{
  "train_examples": 145000,
  "crop_scale_min": 0.8,
  "encoder_stem": "deep",
  "decoder_weight_standardization": false,
  "decoder_widths": [48, 96, 192, 192],
  "init": "trunc_normal_002",
  "warmup_steps": 410,
  "weight_decay": 0.2
}
Rows from block 3 of the encoder of a small image VAE, named by matrix and row number. Rows with one number belong to one channel. Each number is 500 + 50 x the weight over its row's rms, rounded and kept within 0 to 999. All counts start at 0. Numbers have three digits each.
After each channel's rows are labels from the 100 images, of 14976, where the channel reaches its highest value: "responds to" is what is common among them; "lies over" is the class under the peak. Only what is clearly more common there than usual is listed. The data: rendered landscapes of hills, water and sky. In brackets: how many of the 100.
# convs1: 3x3 conv (encoder.blocks.3.convs.1.weight, 72x72x3x3, each kernel summed), inputs 0-71
# convs2: expand pointwise conv (encoder.blocks.3.convs.2.weight, 288x72x1x1, transposed), outputs 0-95

convs1.27:592599534459541514558469476627500509411543463519508503466528504522468469538575564536547553492500460478506467541545550455525488529520523411469447540507486541530519442458610427617557544539493444459581439497491570520409
convs2.27:484465454455315495494485478484506492485481420488485499484488482512543640542488573528508396509525484522525645519692524525505464490467513329536514496519523347535515513512592523517526499527526476475518499524530480484511513651539531509446688516493503632514550522582516529510510542498557557536
responds to: snowy peaks (61)
lies over: steep ground (61)

convs1.34:430404440503439550395478508485528425536502514454454498472540483537399498536477453550465503477555473507484453424503523494412478553459527559454539470482462456528512348526468448395479431444461462527470517488404422444476
convs2.34:528530484447428549409537530537518513536533541537543503530545523453606549505544562484593411484501556527519529493292518429544536467561457467457475584409451492432522514474466515508523556618440552477582498583542476524559494454464506503508519479631519499480576463536492465439487513474468479502
responds to: overcast (61)
lies over: sky (98)

convs1.5:475447492488515629500477546534487476522502561510411461519434472503515443432502499425413488423591534449519545464504491505566498538633502435530463495515539430550534430450477526374476458432533462542458595471492541449519
convs2.5:542511524535467505487489486485481459500496494497500513491492486543340606480490538447491533443531524583491434500478513486556583552537484427499498555529478447525505423488413500499520517561486429525542508480518544510592525551491564534433529552428516493548415568544528533462521517575489509540
responds to: sun or moon in view (48)
lies over: sky (84)

convs1.48:468529592613581515447548480338489401451479527501598462482535461384460488412427522460543529469467516540513529523504539556491528443506409509515519552481553461456485484468500514511476497494514584531516594545530524472529
convs2.48:522463475458521491526498500503463482502493581489510525499498507506454476512496592497604403463545509546641606510458510508569471484510490545500521524507515475505510608511536511518525468486506480481527492479502494507643516534394569522390597507563520413558495489509520462528514500431518408548
responds to: sun or moon in view (32)
lies over: steep ground (64)

convs1.44:536437471486450507446488517630434647574453537491586528556482503549456461479516445517469537549510532485533576440472479518496435513456491482459484474589548512545437615536546430445441477405453473493513481474447447524550
convs2.44:452411464518580526575520523510542520518517489518513476520510505507496491478522559472457540586472534429647603493490477521473469567558473501519512507520518480559464467489439483465461544383531447467399528441488459446497492557487509494448477499433498406499491510504486478485481438513451450495
responds to: sun or moon in view (27)
lies over: steep ground (45)

convs1.29:470572505487456480461515388466589473522526451578598502394493575485460513540554449478501512462459456513500494459482486523527458458504515616449506412419463508521564423553542568582514479579514499474470441478588586491558
convs2.29:518537526501420500544513521517447454507515520525506482509511522481473574467500597591454394532589505507400481476435481469485448429465474563460474468452462495453489529465585474477471501503468568530543476489473376493312479504465473485519537457617505522482510447547487473610494518489487540492
responds to: overcast (49); red mesas (35)
lies over: steep ground (37)

convs1.55:441483502483435470533446514458479482569449517443497516503473567544511386530548449482515516461533497459418541504483568488525644610521566501532502533413496481492523515546461499516520353546469557544381553438495447469525
convs2.55:516448461468548478537487486488488487482489536484484524489488476503504572369497477503439495588545492503479579456640485439517425475524486501451466412463453457426476543439526469474473502467442594502452462452456514457535453493537443452570578452433505421458578423439460461533469524590367470430
responds to: sun or moon in view (98); sunset (97)
lies over: sky (97)

convs1.41:513497443482515566527429460406443559465535527454424425603452489549536544469460483486507590489512566480546536467497536481516417512466510505582480483433539443489505489432518600368449352471522483530495527461461475465492
convs2.41:535387442481594462535465458456510559469465420459473406461461458495542474474464454506554595603582473499449434506517546474508495488491490511461461432432490483483537495479594512519554475518458545576485508508538558517525492528586456487416529516407467518451533536492497545534496456522432587469
responds to: overcast (50); terraced slopes (45)
lies over: gentle ground (86)

convs1.59:606557539553439462499498471580462640518444505437539457545503459467510530493390460515499548529511471551510472440539488513589501452485528591497596548550464497543541451469506487581521590569469453455541486534562405490531
convs2.59:390449512550424512548511509509499538508506540513508396511513498528593463512506625476481460493444511377494527455564460460498427484541444481453464446456454596439455518472395461452473481438467500430517486491470448466523512367425551516530547496487526469529400478475515468481508505563658427524
responds to: sun or moon in view (91); night (80)
lies over: sky (91)

convs1.26:535472507558493463526475523542516643508525553490442465556539523526417521467503471517499538453551506520551582431512442463531586490511497426600477477488525507545498482486547469504535583549549495487485458403343562617533
convs2.26:362533489480603518523512501509519526514514434474515599504518515637489563548518529511444504576359522556514611535696506547479463570377543555546545412455529455538522489539470534528512481539551495579528501510522489510619529328527541511491462534526500486515493545654539543516526516523519499513
responds to: sun or moon in view (89); sunset (59)
lies over: sky (100)

convs1.14:431534630424552449487509463496485419478514440520558533473454552461543591499475592482489524471514499555486611455503545469463419456518529484562408507502470494451422545467487591544531526497518502549573526502606520483396
convs2.14:531579501548559488510483488487459443498487410487488626485494474481504458549499513484501491479433499481466400491460531463587442601415507579491517458529482542490502608491596488494502506587472651556553518455522506469415488546548467490510529492523494459462563465429489503574491527470488488468
responds to: overcast (62); dark volcanic rock (36)
lies over: gentle ground (60)

convs1.57:548608499444457563515455432424453536428540654525472521553470596458507400447475554520484550543537543469536556481571549488510488586475533509469485494402481452480440488503449555492486407474481450557531552520498554507492
convs2.57:418570477512488484547489496501461533492489480499486435488496505603358520463491418352424484480635479518481406482577511457623501514530491515481512479521442538465509599500685497495518550575467636532554470512518563496457447413501464457517409428468460513445397409549454439586442477581435439457
responds to: sun or moon in view (75); sunset (55)
lies over: sky (72)

convs1.36:501529460537476502544500444542462520548513517558422550519481403505565455391498505470459541509509528340471356493532456514514453498506533560580440514496558519481633437487516460404474453498525496527512504555547472441495
convs2.36:563524542502404527547530526535533537527529461533526558529531535464525550575530465538534529541520526518414362499540460530431463546498516504532517465495495528539479457522440490489485583566541426496539471515483518452437578491532576579577702565492570504592385577432570565416563535516454628575
responds to: sun or moon in view (78)
lies over: sky (81)